{"encoder_activation": "gelu", "encoder_head_dim": 32, "encoder_fused_qkv": true, "encoder_qk_norm": false, "optimizer": "soap", "max_precond_dim": 512, "max_grad_norm": 5.0, "max_steps": 5800, "final_lr_fraction": 0.01, "warmup_steps": 290, "adamw_weight_decay_other_params": 0.05}
Rows from block 15 of the encoder of a small segmentation model, named by matrix and row number. Rows with one number within an expert belong to one neuron, the router's apart. Each number is 128 + 24 x the weight over its row's rms, rounded and kept within 0 to 255. All counts start at 0. Numbers have three digits each.
Before each expert's rows are labels from the 100 images, of 14976, where the router gives the expert most weight on average: "place" is the part of the image that holds the peak. Only what is clearly more common there than usual is listed. The data: small renderings of single solids in any pose. In brackets: how many of the 100.
# router: slot weights (encoder.blocks.15.mlp.router.weight, 32x128, trained with AdamW), inputs 0-63
# up: expert up (encoder.blocks.15.mlp.up, 16x128x128), inputs 0-63
# down: expert down (encoder.blocks.15.mlp.down, 16x128x128, transposed), outputs 0-63

# expert 12
place: middle left (43)
router.24:115124122114123112141127124094112161103135145128106150136130142118110115116142097135106108112170183090175114130161169151125110148108158135138091093154056100110133140119138091094148130115168173
router.25:132160126151134148152150156073135132098121143127108164095108126110165101089153123139142141092147175121172109147130161131116140114113140132118117097113129125134134112065121116121115137099176094
up.14:116119140109102103135116071123114097112092113173125158162144138191108129101132118110122135122076140148115175133125115102127128138084120144099116131114112146105147137134176119128155115171143143
down.14:145112123162128142136133114144155172114118103121139131086094156097089092096121136177143111123128146095153118113113132145142131124116115093173123121142160104147102112141068121108100129148138143
up.15:140098096115144185153141119109123095142144138121117094139199101126144118069128137120150125133144155125077158127139109115132160151102148114143102101061128172151130154110096111141123109111141138
down.15:120117126113114163131170191116118143117097136152134091116108169128129127153127088131147133125127140127133087114124108144128109128162130128135089115127153110134123097206125143123133131175131079
up.16:150132152105171125126131081117123121123148167135094132178131113134148112108096148068092162079127137104097115127125172141109163150127094171162136115124098114096132128073131110132140129098086119
down.16:150079095170109169143093187089121168140104113151131134113157150175075120107111107133143083134121163090156111135134100093128143121104158112121166135111142108125142180138091098103090153134143105
up.17:123125145127164081146091114143116140130138134118124103143127105151141113096086108162184111084127159103128126154148159095126132145086116123124158106146151158129114154110151155173107142159132124
down.17:120116100091132171102150079126123143097112104121129139112182133091141147118146159104101140124079088102111140125113097143074105176119103125132095106118120178127144167115156114112149095124129106
up.18:095132114183142100112130154148086098145120097123131126135125152145111130165152146135116072110151119114109079119123105098104142111168132107101101109093101132111154111107153101090110094152091145
down.18:131148122147130168115137115136195078125133150093130142122165133134136081106129081099133149119099098150123124153128114123182156131109103103166140101105150140106133110146139162153094087123130127
up.19:151114137114157140142158107139085136113121150149143116121133106167095119147093136126113086084097131138127160167148100145167106141156143160144118114155112104129071174107132121159145103121106102
down.19:125121138127127103099108096113126155173156189130097123119139118143139158147146156121102133118152103127114102116154112135113134195126152125140129108110119140117100091128153135110175141141154123
up.20:095101134116117091103099136094129091159174131134117164140147126144079148096084142103086139110186132115164136123173135143151151149111153145116118174153108143073132124135140145107130108109115101
down.20:113114135132151139160132154117133152143107090125125156096130171147127151154136133138161139125125114132126144104116122177119142105153098117124105090156129112113080133167112098134137142162143106
up.21:154129094135156091144128128166177112126104116121116157111141163105084136115158085186156148130113098098116102126143137116131143104120082083158126149118105115119129134138148148137160149136110075
down.21:104154150127160121114128153142070104123144123116141139150155118082106150165132145125113127133124128108119136115119130175127117135086135141140108141118132101144164171152149162127155122167098086
up.22:144115108172123118158074139109162088106115146174157139135144144156148100094153167156110134089171129144115126133121152132125138090129199126111083117160159145130146136108147150148161148116111129
down.22:152158095131143153180174136099145097139152132075130142104088154120098111155128119125128078112147104132145135162143104138115133160113131126124142146096135102114104077142099132163122130137136122
up.23:179083094091123102152140138090137137176127153102175171102132103095092149110125138129100145142114115130158115145134112146156171135101137086123124113123138085124137086162113129121131114163141110
down.23:107172186117113118111092136173096135119116139122124127134141142067146126156130108099142145096163136077137171098120129140128130133132129173139079089127169121135113155157080109121105134134076129
up.24:153125115104152131090147145103144084158136121120129095103119145121135122121141104200105141126115113107133117135141130143169141127144129131146118145108145082137167122124131163182134070110076170
down.24:139181109099064104117157100169152169140135122124149139097140102134146087130091111134084138134129104133123136110122111156144142099148098113126112143144169102177123164142171193099122114143145109
up.25:126145130116092100107170161106106136104104158129105118122116122163128095136093157168133132085138153110124117110134116118154144156134115143116103129137163170138116167077098135131138093163080144
down.25:140104063127108126135117130171156158123104093161161083107145165122100155135133116156111122101149137141098083131158162140099075147120096146146121152128120104099118161183133098115107132099157149
up.26:121208099096139106131150128088126098097119136143089124168047137086142135119186150120115151117132174097111120130109124176160169141119116137119148115154122149135123092154141154135091128113105137
down.26:134093138136165112130091179113155175146145140140165170108117113125104103130127121123133144121116144121125137125133117088150093147143098125142139139137157117160148139078134148090121155158175108
up.27:163138175156169091111115110164165115124118106123133143153112143086125122130123098113091111180087082128102111115141143149148162087110094094147140138152157148133148105164137159084158125085148140
down.27:132124129105097104146136136095141125123143119157127092101130129127151153148128129122098136128183142184107174130112158159109101116128131111122149157097132100122117106153144093131155150145116145
up.28:093158127118129149137116150141102141173144154123119087140135150121140119139162125127106089116142159135172141142105161123135162100148070154150161121147089153118113094152128156150135134148099145
down.28:115129147150158144119108132138142136126168164128180116099120135157077157157131117132081126167134076128123137187093106139126132105139111130125163171169119148149117113130161145102120102143141111
up.29:107146097137108153135115112142125166145104149110137107142118141177130115185115133124134123180079131158093121166078122128125130133054108110110138084146132120113153108154130145142107116119122123
down.29:131155152125154142116110149077142161148109136095139153128104167154103184183108167140136113089151128125091141098133153122143137152130137163149160100128110169109154129134098112095116133108160163
up.30:146117134113101151091156174136119100105111162136192138092150134085097127111122154123116110159154137105112133146148149160093172160150182101130128115165144165110118127133113144142144138133096114
down.30:127123117130126138121110113116102104087154113108124152137136150123146175164133137080095078125107140121077090149113149136094114179144124134175100139147153145133118079119124146166090122108108104
up.31:149111138106095123139113130146149134073149102154104147102112153130128132139156116131102139116173129130104151105116137153180097116144096093132112130142155104138157123125134150157123085137093157
down.31:142146136125128095100167127137083115121106096142144149114120108128128112104125143092145142121094121096127128114159105139159147147160139124183139124111121096161118115111120149139101099163156142

# expert 7
place: bottom centre (37)
router.14:115141121144153129142189130110100139161122152112150115146191131152104157089132139138116133123132112134098150100128174136098145154136109164140097120137064159146118141119147137102133134131173131
router.15:136126159136087109147165119109093091080133132079125089111119147118106122080129096148128109133126113136126145127126126145108114112094086128137123134094124167145127116082138123117109154128133145
up.14:130128140133114094090116110122152132118092144100078118115108118154108156148103120085129144104125102110104077140119170101132081155139167158133165121170126105113092140114133142120171136119134113
down.14:124119145109169134171156120148151186143126141110087130141088167135087150113116120156159148158087123100101161087152148133108141140136082129156115143151133111134139156155127145112135083154133142
up.15:112147092114149091158163111124143147113149116117180120141101153101151143123047085100123114112175121144124144124129142134122138155110097127152132133127121140104108134114141149110102129132181138
down.15:141092146134119089167095128112156091114094163159159141139150118124092114098145173153106122131098110140141143101157134142086134107124134153160165104116137131119146129167120122130156173128167131
up.16:108143146138143121120134114133159101146133163133168125131083078144130158159137104099113118098119133068186109123163163147127146095160129074157153141144117098145134150104131097167136140123094156
down.16:135116116104136164078112114130101114160153112106109128140145168097135108109185173111131139134138089115119113113150128111147144166123141142134167111160128136150163141144109161112101088139181095
up.17:130127155114151121112118079110133129101119163135156147147163130120144133111084174147101124130132113134132162127125155083135145091117130120137124097125077116132107090165133108146146160111113082
down.17:148121081135113143181158145173118127123110107129130122105157187117103134115137138145126133130139139120117120119140084144118086122108110121082116150160160158143117136102134123099109178115145159
up.18:130112140128162147100114145146157177087105149128098165139122156148095152122117122103117182163106118145117139127117146135125145176141126125109127107153133109146122125147133119126134088084112105
down.18:162163137132128144121152128130122095178145143172164141120108135140113147134080125094137160095133133103141128184117148151155086127123096159122145127143161122130152164143136138127113175122149107
up.19:133123127122128083122173124153131061146114095142136174116114127142184104132118121096114175145146141152178109091136149156097139159146163124109118128131141125117130198122125146156117152122082126
down.19:147139147113130155081100147099149149199098162085125169115119126150133108140138134126093125131118165103103155097134152167106137145114126101184121121112132123144136114127160125121105095090121153
up.20:162127155123138109115112140092141092097123120157139134110103101145108189121131104075135132116124142131139128144153089106122109146105119139122104130084103117139150084112166112078095097103181168
down.20:107125128121101132114125156125139156134097133135110133126119150124068113122132135148125192161115131159130076165166064146114106169162099149118137100135107103155126111146128129156118151157131102
up.21:079136128160113115173162100127143121109124158120113121122110156098084068134128135133118120143083118134153100158150081125125157127161143118083151153135151164157125124111134131116158155126130119
down.21:116116095109156122108109136105115177146162096113106122150134118156142157107134123132146115146126120111146164131096130111124141160153109106157103181075108111110140098153154184106092120129173125
up.22:158119148151130102102110111082140131114124123139141112120089148149099117117142193111120126146125088118085129139153137105127091073139123113111098133159132122084105116095135100124139133154102154
down.22:100105106107100128142125137112119160146091138126131115168114116144153130131113087142150131150099144086123139145173114133131104174142123127167114175085135148079079132133162147104113143144103152
up.23:119104085096073108130136127112136109090159094122140117121130129184160156115101142143139098145173080148116117121119078127120096126130134121102091145125092173134135134162134106155108098095142155
down.23:120121146128126135133138123153113139121091136144114170122074140139067120179111141167141148132113132131172098136126152151074102136123114143136177161123102094099074117096142167142151102108152129
up.24:149103156139164127093139124120125126129102149154104098113103143155133188195121131142147159098129090141095114107120097107114146138156096147123107134141128088142142084115142114128093125149142159
down.24:152117116131114138134152115154109166148175119117124127141116096148124164108156132139107129098126076111146141118091142113097127137113128109085128179126118128098124125183115174090077123114166120
up.25:099112136152172090137136123148095133130110121087134142156166167162127140133128115126120106137099117090074120127159122157110109140109112162158119109111142144146100142093108148116155129137189159
down.25:136123107103144143108188128142150152115097122129139155126093141114139097107078131093115095135138158177117162116103103104069128131161169153128185161114127157115142178124124146120114072164133111
up.26:133161143117185140101131156125159061127136156135167108107177135109139192102140111090169152150123135111120151096102084104112124141130132110141120136111120133130163083105117137150135108142150126
down.26:137165081122101148121179162139085132154142084124115111079125094160125081115126091118154130115138163108134143148156124153138129143108108164129130154101110121127156137140143163152132122134155115
up.27:144113128098114186181135148106100102158153139131129107150136149119154121123147146140078120098165170143153123104135117134143146119099156138139114111104146098114117156097149082138130146080147112
down.27:145115117091127140088151130116129106134142151151123061133124115121144135154172112113155131121128115139126110165137170117094186082130144124096138164140100099084128152167192125152130108132121097
up.28:107094095131095160146114112093119100114106146100136157118082097114151163173162144119136117083107178161113098098144164103089119161088162134122116134146122126136167100152150111138136153156110101
down.28:131118138105131082106098121114135123118193116110136087110132109114164136134207114154140131154149142092148133152148131116110160082174120160105140139139156088163156149153103096107129116151145090
up.29:107150141124153096133138128165108086119124118123121125162088156064092156167121090118119119102158105124111126128125108127076169127103125136153140116128144131134191139084155123142097141103126109
down.29:114070178138146144120127132151129156157109119095131177187151128114087166112171135179145123132121133099136086135132154204142107124134129136106138117156149129105132106148133152123168104157126161
up.30:130164117134099159157142098142133141129100128178128108115130180149097139116151188140121166091095100102115120132155153133124102104117161125099093147127128115096120123127100118148146148052142127
down.30:126119132138145076152125157164138151156133119105079120096152125098085105161121142080125105145131120156132134119084078125101149144117082098088152179103132136146142150162149135153118136095119116
up.31:134121109094133118149161156164127126137116133119133126128154103147131175117113082139117142138150128137136121126093134120101101088116110152147112097150148122122088131120083144162147087154165166
down.31:118127109144117106142137138111135130100129129113132138120105164083173169095107130134128126106158109147140109119178108149119121134161146098165107155159130118070139152120128134128140125093133109

# expert 10
place: middle right (30)
router.20:131139114130114162126160105146097104138103142133088127138089116121151160138110124104144121140131105107106173106103119175146122131144116130112135124078094108139125128148139071127117176143144112
router.21:156110110137138167101139127132159133127139110106139112107096130166137160147131152110119107138149105122131106149146098130130155135097145156121126153117095131146100112080131110103113133117121078
up.14:066104142130051101135100106134126119185132116164131099165106104122105142118121150119153143119130132135122096154127174140140135135104167105152094126143087145134106168130152084129090125104147172
down.14:108119167145176107122149117120137128113161108107081112096151146125088164180142122109106129128111166153135117143133139133125120134159145148111083165124114160137088099130052116145133144081106130
up.15:166146165130171155097153095129152101146150159094114145125109102157135133091100130087141136108121114100119111128159144131137143169142069181099144156071113166183130132094105178179111133151120126
down.15:166140137106145115151075071143133074151117099135135101145137121140106085125143161141122075156156123137117117118117090087162120127106129164115099102137119103116146128106129149077129098137136127
up.16:170115119119165101153201157133137138086147124133129161159113124127136125099108101141161184130146114119134092106142121131145140089096131163132128114144121140147134146160120133116123121117095122
down.16:118157109104144142117134148161116106102132154130139154134145159142113148141081138090094144083135132132150117118144135115161081102147103072124130131110111103118082136128109119101120196171128115
up.17:144098116113137089133114107108141115136149143169106100158069136126152094145127137135121149154102193162100080092129118062103116162114111175142112146113146125096141130161112128126166099128135095
down.17:151130125144170167106139119147112100122160128082113162144140106064118177113143147121133096118137107142103152136173099167139133140077155110136122185136136100106146174133116117137104115137147145
up.18:115109132132139115162107071162121156105072165108105104135162096128115146125117092146168141122112127135135127126125129057161096109137108110094143119150087166157112156120139090138138066111126142
down.18:104102086127106135123106126123091103150186112163128122136117117117160118109137152155113112082114179100120081158159142125105156130129129117118137102128106128109137106158144147102159145132087157
up.19:144067151136123122153120165137102093147150144124123100121134109109083144139095138112142126123107143100130111157149122061172146193096146109111122140132142132118135112080122147107084100152125124
down.19:113135140122125131102112099107129068124125132111122147083142124141108128086109127115095150136135179111142104104112131126108127154142138078135119109110138152113130127133147123145116129071070154
up.20:130113106088153126100132117181140108121157155122091130141165136177098136149141114139123120139120095129131138129165124131106167106084210120114120183139132178166157129081123102101066112139143132
down.20:122164157140121104156130089115154119151116130138130127177125127158115103208104153137120152135096107137130097129133087144098106146128122110129142123142121126127108105140134136166161136100096152
up.21:116174122090129118125151146113139090115160138133114124131138142111141087138113124105138123118125137112189134094118093128117075106118089144102127092066124160125098091102114155101137117141131131
down.21:126080147134079126118126094138126173153116145156140094166151099140135149106158094138163130153104122115106112151117109093132156122120132118169100148105152169130108134097107134107098079180123152
up.22:126122152130116185118126143130119174135121132110118127127135118145165145098108110109093120123121153129104075148137105108123127141129111148124128149154142156160121111146121145182151146130162110
down.22:146150131122194158121097149168125100130140158091120145136129133130122103101170141140103116160151104168125101111107130114112145182080113110127112123112141138130123125072097093135146118119149162
up.23:104125144128146115112145122151135133110120092107082136095074122151131146132129152154124093087099180112168126116127170116125163151162145135118087164132128109107124122155099104126163160122084095
down.23:148117143069155175154111115142136108148144165120113121114117137116140131055113133161121167122121089148126159122121080147138164104132103134177134126100090084111181142157137109108111144134152137
up.24:130104120115139117151126105124143104135125172163181126147146102127122163130161102177157126122157126110119114136127098105141141148142184124139122148101169124113099133118135153137161107159107127
down.24:133150092130154091185116109095093116133123129104125128128125123155064115120163129172103147122156122155170081104143128133127096138145125126145104160110115134136123119081112156165157150120154077
up.25:149176144134156133099126117088134159101127109116117136182171094148126114123125158116165113129133104123104148144089128122110102160103149164141152121109073135123133164090142121138116117116171124
down.25:164119140120139128137141144151141135164114175122115094140157112165098114141135090119100102157099102098157140138176135098123147149134126170127161124144125138127142154140110147154111173135110128
up.26:185127114125143074139118141149158065089086134136117156118132119158150115075142140125174144132178146123125149121120137157101102107103099153107119132123136151163148149129106111095092149146136136
down.26:137110155138105143100165137123118135179169161132146150152126120122113100109152139097109143111099149130126095143135137103087124099166109100119163133148116152144135074159106128101150149130099112
up.27:133137136146146146132150148105140127140151152133141103128212090150158084172101131151140110083105126150122154115128130101147122103126112094128132149112140148107143121127148169147096091098116102
down.27:101115135114149155100169112186092141092159094124187125136133133105133126082155090148099154148164159094139170167127113154139136143152142115156106138121147154102122119092107123106133145131144132
up.28:108163111143151085101157138122086155077137135106117119159109151122149183122111155151148165137144126117152121135112178143149135107111129118088145132135173110098142161134152141149131128154109159
down.28:089132136132128156139164152154125129104133166122153172118107153142101088136107128111080126115122166130148122176162104126158099133119117095132095140127101092120097135140137118061160103096132169
up.29:136164111124125128130106123128171125130128145123135165083119115086140149189133104143106107120154133121131099163108115144185096086095136097144153163150133122163145190104115076152159111141113174
down.29:098135101103147105143116136095129135157107105141139168105148119150142135083139147159134100125110122140098150092136116138098173110114115123141087133139090132078119086131155150147136154149131033
up.30:083121133104106141121137105107139109102137128136149130133177155101110136112140101141145160127134077176148133151151153130141126115126112110123141103140122149110175136111172124157121093107130120
down.30:101135111126095171108121124092107103127109108118139146160125099127085108114131134098137146158138186155126105111188150163128111132126153147114127150117131094108099077146177132107134123116144119
up.31:159091144088136091079106103137161107136145128158128156122121122121136117133153078159128134159135115109099106098130162118133171169111159172094110140076088146149159157103124119092105123121153136
down.31:123116130138125119128104101108128107134123139078110116159153122122090163186125124117084071124130124131138130147115106130112056162129121131110197118129137134168132132113116108100140166121114090

# expert 13
place: middle right (41)
router.26:105092162135105139102100130167181139169138121087139094146175125118114187129128133158116159134133148122113189137164116103122097095146150151111148122157145162162160128143137138097104109125095093
router.27:124093100125089105172120154099089121131101153159141103124107133110092150131114115135100123153125123122140111131116182116151139067115110170110118103183094135114128136065114095132128135131140139
up.14:140124126137139138116145131143122127108122118127157135135139153145134108185110122123117159148162129129126111144115111092131110159117124144102164121124114171093100155103126123075123164165137147
down.14:117128154151125118115148143140149083161127129113114083102145141099131134078131140104083123099103066112155082118075158118110105092130153075143147079138152134107166135126103161122132138124089135
up.15:130129109135111124095134189106121160125140113142137126105151149153125123094126145112117128117100117112165104102138165111146122120120101125141099117120145132146115155150105177115117102114124138
down.15:100133121094139147098157172101138112120115134152139191145111128103133165178094087164082132154172102123135132148142120147120119106123122109124123154100126126106112059097127146107139144129148148
up.16:146117094120106104115130131126138143126090189111128158126140159143149109160137153117123154117153158108158139108164120126099114136098154140139130109141124150119112134125154127134136155154151130
down.16:139136131125114149112098140170112127148126100122102097127129159147130160103128134131127136122153109118170135126111130132138171119116140133166118067123137151113110140075160143097159082133113110
up.17:127105104086063094119132140159161141111105157103101123114074109120121121156139110120153171098070113107139119135082174084102119124149165143125108131081117080147130121118140155102181147193095108
down.17:127139155147151162155124102107144093186138151135139141117120131099156138127138139104159124167130123139180137091116099125152169173084071089143140090146121175144156142158130145140081154140150135
up.18:164128092169114162142124157125143130081142146116130122145090151122156127126111098105144103115113101129127113129148127143114157116150132135151145121070187099121103148109151131133081094112123133
down.18:155081157137112107152090114118146113117103152132133097130116098149139137112098125128159130120120108158129120130106098157154130128110174141132159129113133089141116138113118137171125136151096130
up.19:101141146089145147130143187083107110149180158121098147120136087136141146131140139091127132103116131124133160161122149099095174133103140129166149102068159151109112186134121118147142133131111106
down.19:118107135139134172105162127172110165100105095099142136148148101155157137119113119117161149090157120119149152145088111110128145095100102139129121151149152126147098106121113135127098139095163129
up.20:146173102092142115155083141145112126139108135130113114126124130146152122102115078108119194119164111118090100167094124109156121155179049147149109125125107156118117076130132138158115089131118122
down.20:127129154143123125102131170111160126156149104070158126080123118130150125058136148142121147147048175143155138091132105148126161156130134127133140144153136109123134108111150101105090179137134095
up.21:125142131129137146094166105138106146140145151126121140122133131114148142091126148108161122128166179145087149170107158166140120174107103153133096103093109146125115085164128187155142130127150123
down.21:156142117116139130118124111115069065126102139098132138140182153087129130138131127133062127167098196130150156133086115120110111139147111158123138153093159102108144134123105126136137128117124132
up.22:140115175119163060173142148108162186126074115125129131144126126110138131125111142150107155077112140113113123148131192156138126149104106121165120160142134092118152139097124101101164166140106138
down.22:093141137115111115133155123135114114128159137182116154098089153090144109110107097176155112133171113094124180125082152150134154142124099157113076105085130110094143127151121123106119158131132100
up.23:100151132117101157089109136145166109135142117140113093128131123130099089147155124119106126109093090152152153126078120136101079152163143117124157116133147152111142160115112122134143104114075140
down.23:110149129121134190123103160073137145176151127104126081115135124062160155079106120101151127142160138132088176166125153113107144122124088116089138120159083154132129119121086113120119138119129115
up.24:130140132115111124155064093143150141111079147109129122161135128150123107121135094110103120132133123164093109146157152126148137155106156116147106098181127124140131138142095142120171075076136145
down.24:122102117136152096129113104154130094132155134115118160138092153063091086194146130127135125124156129106125142135128092170139140121169109120115093137104126159081137129123132085150103156131105151
up.25:076129134094167101139145163146155125137109079146140137157081163111129132148109144120182123117132145129125139098123130170150168119109141134143147144157118134103099131114080116128133110108097104
down.25:090102125114168139122152147128124128137140135152142106115171121153146120114111132063143121120125160131107126143099131141126171154123117142090122074132166092076109131107103087153125148127159122
up.26:131101138150145131147102092130129137093149141097144148127148092100159145125135112109095106123125118099145122162188150161143113122142152110124100120181076105109123136090134109115149121122078152
down.26:109160166092085105096128126117140143127143123171125123120123169111115133162167139134140126150135106089086115112118102121106107115146135145112110148121109130128192129162147174123099206143150124
up.27:157159086115078095117123142115121138128152162140083096137130136137128155150114081098133117094139133126141095113095124114174134109127099163124156148114120120139161115142078106135132112139101102
down.27:118153121163134099147054190155133148126130118136114136109124108100174156125134132147148110098099147165140140130137099128118111182104109142139140111111106162128154159135120104148143143082109107
up.28:120129140142151111124127190095136126141136160117072137141118110124095172091158119133140097127108149125118147137115149150116149113135149122129146115121113110109096123121140087143184155149125165
down.28:165113137128107179147151105115114146167115108148159149125197138122166090170123125157154155129141090105120101093124155137106141106127108136096092142084138148111144148133105185185148148152156086
up.29:140110106150109081109100121117134133160093140115108159105092141113144147129122150117129129123135062143118103136121123144104169137096141147147119140135119105164158141088129086153144134126123108
down.29:138148140120153156126137115128160095168102165121099129165143095156123113131079083160135166133162150166134150121138096163114124126138144144094117106080161120144128115155171138154139110095136110
up.30:112095130090131108089109167072144129097176139165171122116142123095101180107127112101116143148120111128114127136147191137116129096153157161128111133171136070108122157125138112112141109123161139
down.30:084137103133122135129089117112091102091156112126068082083095090147131124150153142128175102148144123127126122092140107122171148122122100170125107128123128093136131105122133148124172130139114109
up.31:126111123107136130073128143138139110101110127125146054128123122109112102158113132141126089129136133178117112105102137142145123119119159153128089086124176099100124099146134117122116133137182110
down.31:132151129125158142107149118137119139136149123120151104149147133104093176124161109152161120140114152133122109122159157123127101138083165144119154162100112154127122122144106137120164124136125142

# expert 15
place: centre (61)
router.30:150139086168093142157148169132131104128145136096165136139113118130126106081093165164157150183138174166120166114148116116179175129124146150111120159103107130172157148120057119106126116138111158
router.31:120140106058157150120134131145115124133127124128155137138147154109111137086120117113136129111138107130110174063150111135123107104109139106170149115137094115077114119137176150142097121177114155
up.14:132158132156155133105119130105105149136125099144094154115151135134120109124141144103106105122143116110138148092137123116131108170133100162146155117150165135064104114115181174113130109109144104
down.14:126126116169080104164084138077173116082132115102124123144128154164146130092112120154133129117134141083132075118171126122145125100093147100112132137122107121129131149145127176153132066125125126
up.15:148159129099114126132136104098154104125124151098118148179193136145139135129168151099141130096137154131139132109135107056109152130112165095141139119126177140137112122134122111094114106138106081
down.15:104115109102149117127156131179103107102128127140142097081118120148162132094145133138091157131112103106122101174077127117168122147090121101111080159140121133131122124118135127115161131165127107
up.16:148094166140142099134097144117109139122142178118142154178144181100120128087150119112135118113146115098143095090173133124124072126131142124131136088144144126154108091113126118123103141118110162
down.16:131147127110171126123146117088132126123151106168122125110126099145143100088094132157163173104167124097125122154078133146109132146161143135161127167092121147115141105092116118121156140142124139
up.17:127125149154138118132159103120148099178101158142123081135131160146126136168126122152128053154102111135137093153141100108137173072137122135130149132112142132147134125141096130130149161085091134
down.17:167116083151089141126120149151126128089144094138171145109136086138129114130162144140122152120134114114143127133123148111143090122132130152136110179172120183136116126173096118124114121125122114
up.18:090155130128124130091153135174082124160123155131146137144129127128101149087061126133151130122130132184118136182136141135155139109091130102120137151165125127108117133147126165124140137134100145
down.18:131160152155120175107102112113162147150109140111120156100146144108131146133093145141113167140094108187115120088144148178107132169119128172090137144165154154121136126156120131064142143082141110
up.19:163177077137070161117110136120140115092097138155126113124114109168128154137110125127142141147151154150097124149142108165151187137097140184109158094105131121164117138129133086144104123121112095
down.19:153134118104137102173162103193132123135120136120130073100124116145125092126129127133090125141132091165098084120094135094139091135139127126144096170122094099119143100142142154151110125138148148
up.20:102117126124141143085147051117114109176122098154110130152120134145084109117142166092126081158108093112141172145160111122139178142119132104088158167110106153120146118121119118132128123137126126
down.20:135122122146144141166118132156101120184156133074114144149144138135160146155156123178091101122164129093132101132133112151135151119139119128109125159141137165086103089150107143152136098119089100
up.21:101167110119156109095129146146112113133111153123141125147133165129103138119093079180130121099127133115128175135170091129063149142131151117145131151128143117109121101132113185127136157117097158
down.21:150148108166137195167101144137141131151156138126162153133122103137129135173122122101168132176134069138153152115114116107157112125112082146095142118125128111117151126140122132101111141135145096
up.22:128137092133148114087169077108138100151114139127173152142140120094081127117140154148130093136105081161118141129132122144105136152139125134147126125119126115102146111126136160115120140147142166
down.22:142143148129117143198119123144191125185182141103146127117138089136194140084127120095157125143142094103124157132129139164130088100091145105137107126175098181101126134125140142098144112119116126
up.23:144110132113117151108110134156100128145116146100131138093107111167100144156091120097098088135086132118149112107132110108120162138118136110108167147145118102122125117115151137114144138135122129
down.23:119102133142160109129152102115174126076130096156133101134121171129105130175120126115156133137161115129083123172147127110182117122113135141100138106150115142133142157119144110126153121154105123
up.24:085133119136114134123136144144130158062101101119136114073099123158095135099113097134159155180077130170096119150134132128153119102135092152115135151097141092110106144148125131108124129064132081
down.24:168161111117110161135141141146113158107117128121102139129123151082126171146113155106144120142136123143060160091115152093141166174144180143150149084149098137136128116114144143109107158139134168
up.25:110128124142165137117121125122148154131082109120129143119124126147078119125162121110163134082122067115128171107152134115162097143156093086127097139134115110122124183139162136115115119130119107
down.25:139124082149112068149183130139174147151111098093124117167078158100152134103102134112152142166124111083116086099131114120098129164104170126149124102137164135114150125138128143124117144155116184
up.26:123143149124157137112106128100085139123183133111140091132174096111134109110117191111137157149104077162166187094087135159126151109116119106167149135194140118119104125147103099131128092119132125
down.26:149106152118186136116048116131118139110096110118140120140112131105147153131112111089150111130127159108129147112131101137127123138132122133135182098087148138145123129112151156151137137137147131
up.27:124109131084147154114102134133143171194171158101121094121128158129135143113095093178125121161121140137172102140128156156127109086155142132116094143207147095112135141116142133174095059155138133
down.27:131120155159123132134135140116107078139097160164137138091140140142110133135147138102147150123127116123104164096134144102154148098178097122133144111116154092131143155124147109097132154142144138
up.28:125139178117096123133149122163141101138132170134141114115159102113087215154140175135134103112114132129129143102137102109093149120157144109129166150107176141134126158113120118135104104138128102
down.28:092118099138149143101135100151160113115125113112152088099165118123096089114124184107145159147144082155098100124152126103136134140102079118146112157092106170128118115103112139115148096153191080
up.29:136144169143092133102166177144131132110154120127131117063178127142145122109103134112118123134113132156124145103070136176112119146114128156106125113155126100162132121129129167112100091093104133
down.29:166193124166101149133092157105117163104068091136136123142105164116147116111138121087122131103137177135138120115153128097159118120091151140146128093161098133180113106165092123134109177126126081
up.30:113122141111117110092143092098131094155150092142143142105134115119126129128110119143156135122111130182167150087118084163085151172139101124136080156090101144114087177136156119114135101157113157
down.30:134151158143158140112099135117120134143112132135115123092162102107115139094134120110128077170137156157110158158134133161179111106134105136136159077164110144123168144127141148172094128123137102
up.31:125131122111132138076104074135128123121107140139130109153159148117099148120106135117136091092134075136143164128156085100152099172121126117131105131129128140116083099162172181140102126120092102
down.31:167113133164070120102097104144132128167127081144147139117101131144146116086143094091138134158158145133131111114131095143105100084126106126118120153138102159115184117154104139159118104104097146